{
  "model": "multi-label image tagger",
  "dataset": "gratings and oriented noise at many angles and scales",
  "train_examples": 395000,
  "image_size": 24,
  "crop_scale_min": 1,
  "horizontal_flip": false,
  "translate": 0.12,
  "rotation_deg": 5,
  "cutout": 0.25,
  "arch": "nf_resnet",
  "norm": "none_scaled_ws",
  "activation": "silu",
  "depths": [3, 6, 6],
  "kernel_size": 3,
  "stem": "deep",
  "avg_pool_shortcut": false,
  "widths": [96, 144, 208],
  "residual_scale": 0.1,
  "num_labels": 26,
  "mixing": "mixup",
  "init": "xavier_uniform",
  "residual_init": "none",
  "optimizer": "soap",
  "beta2": 0.99,
  "lr": 0.0032,
  "beta1": 0.9,
  "shampoo_beta": 0.99,
  "eps": 1e-08,
  "precondition_frequency": 25,
  "max_precond_dim": 1536,
  "merge_dims": false,
  "one_sided": false,
  "adamw_lr_other_params": 0.001,
  "grad_clip": 5.0,
  "steps": 17200,
  "batch_size": 384,
  "epochs": 16.7,
  "lr_schedule": "cosine",
  "final_lr_fraction": 0,
  "warmup_steps": 1720,
  "weight_decay": 0.0,
  "adamw_weight_decay_other_params": 0
}
Rows from block 6 of a small multi-label image tagger, named by matrix and row number. Rows with one number belong to one channel. Each number is 500 + 50 x the weight over its row's rms, rounded and kept within 0 to 999. All counts start at 0. Numbers have three digits each. After the name is the row's rms in percent of the matrix's.
After each channel's rows are labels from the 100 images, of 14848, where the channel reaches its highest value: "colour at peak" is the nearest of a few named colours to the mean colour under the peak. Only what is clearly more common there than usual is listed. The data: gratings and oriented noise at many angles and scales.
# convs0: first 3x3 conv (model.blocks.6.convs.0.weight, 144x144x3x3, standardized in use, each kernel summed), inputs 0-143
# convs1: second 3x3 conv (model.blocks.6.convs.1.weight, 144x144x3x3, standardized in use, transposed, each kernel summed), outputs 0-143

convs0.130 057:472421514510589414549428511597543494601504479477543523494484479416492516531553576502535447506539486458452573504497523498462509478507489609442471511528446513467434501531440479648449565531483515541563529491448385452487426481436505507375555519506500578517402509525481485477461518600557487591538530521533464457622507520458549542549498467568437489457530597477473557478521531586526608467528464438482526545535482406559480571524483461470539
convs1.130 099:473478491476433529585597430478560447453585538477525507566552468547542586514457425535509551486443487493518540401542425466504505489570445518515523372593573470478489476418517550389481406555474456457573509506498560491493505509545450574476494492522546557558578506509486456490481546525569591510503505584473451480452521530571508517518669505512516502554596581525465536524503501535531524569532493484580467477352441494499474486481542561530552
colour at peak: brown

convs0.89 101:559529491453475592530495371527460476477445487574490494492446483462421592548462543468488512403477474434450542521483545516566444502545476524486490542511542492514618515528442451450498551550377535508498511442530569538471545486489455657510485518408499477462492486549406507521512438486524555486602438582501491560581525433510571519509514541468502462340500539539451441558538515553527530529557482449511509455550396522500440434488459532439580
convs1.89 079:511535529604503474507528539617493564517594534504453515550449531550545504590450545466522532439475401463516497462467451570559545443472581509486535441533467498515470548516507534526594427552526494607495572533539494542587568393552481408520559463476587486549537509517441531574527526497548487483517513598494415529550566560414528545401417545532449570497400488502442521482569480494469598466562458459495505416513452536538488465528492467427457
colour at peak: brown

convs0.54 098:472463564461514502444540484527523466388567585507484510504554539515495492545501557540504525528412584544507507532476444453564521414554506575702510396498484462461450540519501521574545551512545495524490532641564563585425511557543488475504494415481536468460515515465448493494486536484474533570489569446482445570479435508502483549496495505550494463512493453469476493472380531511483562399420407507539401438558481539458506503588496569444444
convs1.54 085:490485585516482467459474490615507418476427548544447494508504521476583452429509487482489514551565607454465554468522449508434497351533439553487517501580479432392531455527544487501521504555464441386478410556463554485592503513444430481489482523437451529589546546438504419554581505449528533546456508458532508537447540514413471504420519564572564551429521474549554580484478514413552508472478476496475397512465483491476581426528512468440540
colour at peak: brown

convs0.119 086:548507501506626565570537523599549438448499612458425488499510430462520496489545477568534666432427510487474464506438428588441480542468462570470504502677525519477471533536511465500456539495531471541522549494512608458501514524521477469418458526472519480450529591506514519464477539455517502413462480511517397468492502547421408569544528542474618516464492495447497499414504486477469474514448572516504563590437452514470493523584480493490536
convs1.119 081:445573569538572463477512521458469533510494503636496489412394519403551446498452499534476495553498629371477524534573518481431498484458468478545525493545435507499495469491505530586480596472554457504450515409463476570538433462461439563570489560504487478514416469625448538507542492482500481430553567471478492496505540481555522460531583609464541600487478448525550539534479519564503547484382490503426451512497567515484545563573535516537428
colour at peak: brown

convs0.117 105:457455489514502523502535485576504541545515479392526501451478462583510446493457506457495403464531463497531483582454418447450523545422401494517456488554529435460437427468499508569645394524517531507497498576436429490518578628479522464537460416525468539478433505499467521487621475438517475484584604521430509464505461572497557547493466480480453527491552565537532531478592477458552448486668495512524555507482571502482543471517546503502421
convs1.117 109:473448471457453496549409416489546457494467429449536538504556513470444458485518493436457404448533418481520443608467482485477525497498416472497512425435578498438527455362524491412532448471387482497525545431390501476481615478541497461514496456544565491446528450496466538502488409425485463472475554464481467525526620407476483480482525494474480512573460389607455462467404433415527490498454496471464490482486424473535508496439535475556427
colour at peak: pink

convs0.32 098:551446532426485513567499515547404461387426469571435439474476498529498537635509465490444551515561481505406520551483556559534466506424506542549494560542499471531458570551582528526507544563480418458423526491549467579583526539451545446551450442503565553467467540498552534457483365448442417510494527633450533519535486443532437442533461477511529537483584434563495481543385596531456548531442503534449512524459513514562496462515516467500467
convs1.32 117:508516398503387582442504494543514593526506519480543557493573512440474500531524539458562468412419513540531446527481569470440593449481438456432476447463502479454507422514408478443508448458500533457579512490476486519503498513478497542485462521562490400501504408454526454529491609449554514529572524435495441493548463512458483573516530513453405430450545535379429544587508450496534534405542437531589437587517532530389475551500478571434494
colour at peak: pink

convs0.129 087:491500504412503590514459497532504451396463520424477568549499441514487447486492547504592488388596504363595549523408481460557447623514398497526438474453527444595415519576566460513422503481550521511503491506500525594478594521510506564520575496485537606472499568570501528488502536490553524545453525489426428520435520465523555513492434404445462474572523550519467468485572534543475512498505481514521458538496476424427432527478508515435542
convs1.129 103:446489494514531497538494394508474543498541479547511504531530549551538457489587510492536520563511429508407450496588534590497473494506575540534472516624495556453468449478521509589498515533543462550593544622517537492460508493548560441440536487532563490549544541408471533534509576565462397513545558524512513360617584522590443545449520514521563479481486496535577538467499548549467552443461400412528523569516533508554546437578459489565537
colour at peak: purple; pink

convs0.102 082:569517430488585582493460487542533498496460504538486455527472501526565487451460481490412513478491381530532492484467553474517589508454495508484397551542519552458473581577518499526603512491458470493540453561555496557598537447463455514426429459479466669526428483524507515530501464535498461517511436521568516376543472450450485635583567447498452486401477497504500465407504541563450584492509501512583538541404515559517610518455506502486490
convs1.102 104:465485552546459530542534434470499422491505414535431495426558555599570600490530424488471586537451504494481541529456521488474511459532528491507612522534463421515481479515555486430535546426482480587523443551464495509527454550481551447539505461559562540536494501562482453464549574443521447503462483570577581429450521534485468425571525532494543540600522633521517659528441454437553558433492491527494536487489602424545556543480494515490404
colour at peak: brown

convs0.4 094:618520426470483518494547461460478516496481497509460500510512479315459574479489487489449512498441505479517512441524471557503451503505600537487491491494536527544593617501535385489462526393492545515500484643594497467400548497492443504452460556511478547405391527559505484524439552578454402553520458507551543576586583524499545523485473511571540491418484560507467535550480482556514515598536509506487571504475501495628501499477486522480502
convs1.4 105:495534496534548530519535473581529476479508471431420577459455463544587551526481466476452482431513481505450479496525539469484531428637476446507565579443486508463481524517481548529584517465517429492495450457458502459511431559511433406535540407437432557552420442565539506511586490451545437519514497512476463573382443457468563612588516548443467549595480453432484462527588493493520561550452507499440514457494535557546466534506550471645424
colour at peak: brown

convs0.124 158:491507442470575480608551527608534513516622540556409551473451470466487464461494470522453487468457439441524458527513620492449416411599424521512442547441563521436513542542426477596537512533478441528492515525594545534462532482526496511467623499493431434483540487518570486583513498502493494466529532544438509579475386443448581484610505441482486517515501338496533443512519471502504516456519530490540500498451511529566541528474594493457491
convs1.124 135:460411488481474504359508494467464523459401402478617497496520522453387567547531544476499487510504560489443524504467530497473530514462512483520494536414449562594458553479383529480498575587515543492441465468420496503488459466465531547452481460529451504488556506430469424429545428485504474455510567483541525475543500485495458449469453475488569422547436429541553454474501566444462466515480442505545452478523437503397455579570398495479671
colour at peak: brown

convs0.84 065:511425505497562514585466463512533449458445492541468520637478460362466519527516514501520572603500483481522528435494486527486447504475556589521501389579523550469482560451516450535539528536490576476492476624548559441470437628507541469535455442472521486493467520506408483482512485530528460485450467474448519509444466512511485583538488421470472496421479487547534525357414580513427571572452638498498568506445535473496521466539519454583494
convs1.84 082:497483478550651487473445504514522514534510517458523480526543485498596415402522544619520483554581517512478452516466471511601422506509490570499504446478472533518519470516543475492505576501485514481479454520563482480550427503463477502459550525361551497530512531522591535533578514493559549553431505539362602496445520578602567477427515499517525438419395488568531518413565444547478529551478501427510542463507451454527469477623502522455569
colour at peak: brown

convs0.80 096:531575487523512570539485573439543461508414504489529496494494406425439497492572477511516589551500515498496507443508478500488483546519460594439388404479419454569399472529593435472485517563527574489473437474499489490474424526529544399557443531561589491527484584482477562472444471502580426439482630430451621448514596480471479529425521488567483471460482527511483503542463559590531503460573534517491560477429465475494481554542533585538483
convs1.80 093:552519540532454520453407453439479460481440439473570463549456547422510486484503505498446535536446487533518528456544485438471410507472500557541556482485601491544391582407476543518504520619453532502548440474492546486526482443567533497492463456593446505530446564499435535522511488545570474429478578506470439556458447591551512514499559526459460475538394523428558480494479528540497472436490593482524476423484432498486413310460404521546521
colour at peak: brown

convs0.64 135:477472499472529481536540526522430420476554536412492576422460515501497603510522409502523526558367538518408421432491520525465539520458538465497450447550646479478463442525576508508543350564555498450512539464528535475474560507556466388513518520597627471453512501543534509447571575534447535475530528408534533545572503431492490466516514484471527537518493478486549473534469422555539539450463456512625511485498562502532541517425514580514531
convs1.64 110:476501487474439383468477533480516580517487499457475500455573528448395430392424464507446521504401529526525392414492457490523424542462477528407486551493425413468494472491476466484468489539398504390469528465542519476465533484489457501443439422463432425418466558409532530566382474492423487510482486479511507448542479468452498440416510493570509417439451464526429469439382514517451524427499519464491499481567473413440519486438454447490481
colour at peak: black; brown

convs0.111 083:499468518525545455422593502528486401433495458452454432500430417431496463521400576484490460518445508432521446460510540550517485512559541551488442537560435542421564483471590570518497509573407435487518516566543527418636427543500507503483564510454577473509480521511551525458483499590473507564442474504518432549544581514518486567530449517524493505481465594529528559401403537578476558566476625443565506488519553418498572486516526533513523
convs1.111 102:528460499471489519512469514422500519457493556463496545439471524471493507444468527493506515433433507544449474446497520483444485417500396464471620421443551406449546415486409552484538550439527520543542534451475530601494448473375431480452484523496424403474504520426499451542474560386513496563526494448488409499524495553433457470429504536492472410432538495527428498574511444479636449429435449563432523467434463495444469496442459555464427
colour at peak: pink

convs0.61 117:437469529480537483514458537631580508440511528379517428460430537556488516478448515437584508518448500552569632506457444496487446463483455585484478493584512403416467625595503530547436455499452470490607542473514552414480435426521486527490567574476509519424469514492493463457474522578538534527521532572445500514424529473499579563447527555459524538519477455537500543568498437427515511573554498420469509446562440514502555526566437495513522
convs1.61 106:506501436503576473446444456581457461579511438507453447475505581380403503550556514518498464513464509518541434419449494498487496540476472512415525527472404500470619491397442467452377520420573485464531515512520499457506390550457487482509479452471417453527595536469433486476457438465488509553485441433510450483473479523551466595550507448536469465471614446550481466559492516562486470425392519560476467568437420466539536533468579454514481
colour at peak: brown

convs0.85 113:456496537512562565380565462418483453482531510516507448522504493423445537492575576616513522447464483489465611451493502489520508509448562508484580518540511433425448435614508467536494576449512496481521611516402534473463421491520524525458456444575468434528465432525503485463529577537551504467486607567476355449507604480501492501559488512460557526465581478542465498498549526566475463471435472498503457489454532504399492533495531541524645
convs1.85 080:535548538534513482402480545446568512538455477551507551466508555491433588540474529573489604481488510529524629518414476524516490465473470578501488534436414456593479529442501437475533576479487511400507621587464545513503502461511543485504433456529477486502511520421442607468502429517575464595455550551536542476474510605431423505529547440520546514448474446529458421502477487505524481474444542411502574502430548433484572557527493529495641
colour at peak: brown

convs0.14 120:508341460443495589548546438504490488470455489458529440540445479526514577468552485487477627490566488570560534516544480464521461534504533545495459493469482490536473436456548529502478459529500525465511485473501491495551451496477550515450457511621491524478511455479399712488447492521370488490492566498571487580484543468563475539456535499598468447526480525494545438473443521503466552518497685458456529523507497422490552444514436574523504
convs1.14 106:468693523576468497533513503549451427514469413502508500448502578474467507535502506513486479521501538469459488559546475440490577444491473502529559555487459485541393524467546532415550570553490542554494472528470528554499548450485510487496463482604475500475503546548510350523464489539619443493510579461483565490496523584448474404613542472411480511424499463458478505569510525443576485450519486504487468333507528471525417447423499511536455
colour at peak: pink

convs0.71 073:554519440491509556464450559512605502464482573536447505486536488451487533549540482542452521468527450419431509533530427459482542579418574477436503485565528600604524466555498421565530485502486465516597470462470552447450473500463500474446481508454545433545424404549569516502492514486503393465547549486595594592492377500481547555536500438508455517390503499559496436507535489446534414473531552502556446564544493475574551644499495483534514
convs1.71 103:572493488554504437545542545471549481530479442488503532488447544526494545487412524519614508438496524480487433467475408514479570533430533514536517452552400463509431554545571535462562410510534382477421444434517457521592487455557570423483549484487562460515540498493495496489524483490454485570553547465484473547547618494498478485567466510473522599487434537484385488507459567462436606453519502482386566428496429568476554520524528434371476
colour at peak: brown

convs0.87 078:531449577528603442509524523577540444455543528511462556521555518436509621533486507513425528445476500416560505470485420525551534495441497571592514516529464517547448455554414566464530504453480583537587464510483577402444557521548478438463500591535531472526438476468553472487490513618513433444548554533480498437582413586531502543455522358522506460572597526552502483464504462481487544403492513467496507489595573532477478530443439541494489
convs1.87 102:510456548537583441581509477511502525561509511485494502460459531604486483449570536468456490540512468529470504499509517588545536501465611569525478533507478458433478554529579599443532582428434549504517455555446442548565503488550440434501439372466421576560517607494573447547541540549446415598462483503533575443540447515491475433459431605477486583495460496494515435520458450434548429510497507506479475388505475521480394459461541491464448
colour at peak: brown

convs0.10 099:460506511525568560428459552612437508475502578426453513483501571527528510488418569507491449536493484454481464502513486584541461469490511440487503439554528435430489448608509520603494446576568434459513489483448454506585536531525520439518572412547520573608520482514496481473533510505471458472511480541444581531482555447334489517386448483534541570505431587462551536513412545557530486498537593523495520439529510431461551450494514558576578
convs1.10 111:465474472414493433504504441510567559506537411432509426466536542515527511517488499509626455444503573530493503540440437508430432541499457397580492541533388511488448598672540404443481490386533537496546486637542475558565537519432481504559452459446529510500492447535468534470487489515497464487515515464535445444415451478512493505438497399396431481496541490480465528475548506482532488447402461490475418530537512496456499535484507453557432
colour at peak: brown

convs0.13 106:504475454429476518484475478396479470526504564514550465549418410487519578443542522513607488556470564502416459514485468539558479539444361601560532439566509478434433539442488607578529533432482467464474495514521512548493465411511509494510517604520526518503479469547497547490555541410478417565526510402604498427416456558534424571518474481494635528477487507418503491471408482502531461454525484531537574515443507558506463491456480511453572
convs1.13 089:464490425436471456523542457592545563541491497422514464516507501508557402414405512516530538425519464517564472480429471567492443507513484455459442522511452390444459568419516406515382517443446485616534494556525607516513497450483453470484434516479465506508475467591453528479497460378438541439506503399545490500427475487499485491453513451463571453556459425570561500457505544479430482420474553510460489453519443428442488589529535554494406
colour at peak: black

convs0.34 099:489559475547494531509572602512492456581480552538515510498529496487467609540456475510461502493414494505462497467480483470467543418475582494499559469463432529471564440527461530470581531567449490487552519492501514488545489535418433551489418517470541454565387475541474510474493472533502606517518459571556582478602498329464541500524513469568501478351481508542492509573529488414548473540602476550518475483560469511533566603460375579482483
convs1.34 101:481508479460526505493480476551520588477550404476440477551513537481535505456533513515568505522639506534516529553479450566472534514458598487465479498572497491456448570493488495507547478495588530445544545500492481336441452567569487457482431520557566449454485490343501543451558477611510493520469532481513491381516525444533554528521483510512465447525501513455522527483521545505399493513482506429409554496541620569415627488531558462604503
colour at peak: pink

convs0.31 108:491433422517520561522507618600483512380565556487496551466478510477462529540493475523563571535525429489529573585515481426518557466603504463493419478547498458476515482499462474553485508509559508389478477508501456553482465526540589470547572602484612359491501529484572426525526428475519424419570435480528445491482518493521533441602468417545527486554561448491478445520487530500552555494583543423490479596500541445453471478513521501472587
convs1.31 090:463480463402563510475498511348499469452438479543490473537547450495536510483618454402481532548449423524443411505439553497538458449497452490450467548482506472464504560506527475439451504448490468457425486448464525462509528552435382524468512504459468459445401577524451479404442432337489504530506395495514531463502421501533499364460442522471494505501468423586503552526504516507517530499458564506558443549426426464431427515470488497508460
colour at peak: brown

convs0.38 105:603479484482476566508572477584536565538526459423532472479568510396428574446433623474490504511542522462396532545531519465508523435481542527469453577575470542503497491555436398583554554516463556542489511498556432530523403545440473548482475504534442453447433446554372486553511457501488585492510459550540549507558570444508535575515487524564435447399538477564523479553417447474536458543577499534497570492490459539563456504443445507533462
convs1.38 093:433562520527600415535495521484404456453475587571394495461509445528497504550568491495463566527436498503463561514440573509511406521496427509438492506484485464528491460510536538427460531477405475433610522514467522515475490469440502475444479585424591486586478621453485543474571554521484474514503439676501501530525408529458501400397539608484500584448526472505559491428462475524473460521471484480551467452522514496517458550497468475460549
colour at peak: brown; black

convs0.82 109:462467582579485542498565509485377448510488540535500545534462474531543456617405461525573498489347468469413547505481468568490505550446422527490403467452465489510457507505500478472535498513463536489490433408485435502520474490537528541535532482450536500575454482475511507455533566571562489412447509566461491596463520630447609471516540485546547451492545577418507490371564515441540496524545525424504489432514523592450444502546536537437524
convs1.82 094:578505395524424502471434438498530534512527484473545512480499498473454440477470495457653449408484427525556469600588487565548529567492494430467448506515437508500564592529444424510427560465540420555539510510462483626410523503452496492526480431590597527419497495476536501487522564528494423551573503512567518482521526563522591490531511528481439507544449493582546496496538504558495586496524503547533438516499447440390388430471526528524498
colour at peak: brown

convs0.72 069:519533467465601592464502537468485416494633583450450545456585462392505536396523606472404538520411519480443494528439503493490487528508450527531506507541527500528423551461524567497583471531470516510574531517546387530509513532491567509437437417466569455510465527531559488545528545453442526394499471510483524477516389559530368527591539442501517493495484510535534543503489430492498535457537581507554538581513463554440577544518511584487519
convs1.72 083:465415453511494536499560440608514506439535496505588555529454480548584460541496468548450432528453530485504522458501570468465445550619556573474538521445522539434465459530515598517545528551460469495488509511553567467439498509522498505633493519523434565453504474576549442596445507391426499456465601544521433540570532477481615563523401490478556526436477538462455510538458447592466533551505446519502517443507498563608522467526522405480451
colour at peak: brown

convs0.76 078:485461573511516672517549527584454498512478484556475477540507469451465547465416490490454532499416501520469518522526559557392537512513532444509490476464557443504489558516400506506543576519519463447440505484493444557547483555483422469516410540529473497520469459590540384433497582480454559530492476443480551638532428474457475483550404489555475564510571383594505539490382578537466487513553544512583516522525451542461534508428492461457531
convs1.76 101:520523535465442411467480336479508455492591558443540482508511455477513476534475541518523478532497512530389531547521633534513436546503523493540460526537562563454514512422523516575444488468485451545594497566516480522415484460438538418521536500489637508488486520419425488460493508514483376505458486575563399422477542573552433524468499531554555399498521542429536465465601524482520498476516427473413486505465538486547516488618467497544497
colour at peak: purple

convs0.137 146:565462556520492464470510439481448437552483513454412469475499501524531509454505531476466561472461467453437483519446492517519549515496510528469555481554544468521483499588603494494548497455465533551522503518454568453446469495495406494486444417511504685498452453511515472496574609494452547512492455516574536425516461552514487587447426553486517528515474647601536672510489443563583476551492442510637507488527509456479479411444541516530460
convs1.137 149:518516430471511503508454546528495552464474472487609519561485536464405531490534404450491424519439497535455419536521528532524498520434514469449426543426518506554513497573434483513456570445457552479489469437525399408551557475516518525446541440571491411388559490466442495515471402493540490514562514410563523534523482448555462460464471499544517426472404378478540419459508521504420527471536502539517420541501534518424420553588398521538610
colour at peak: brown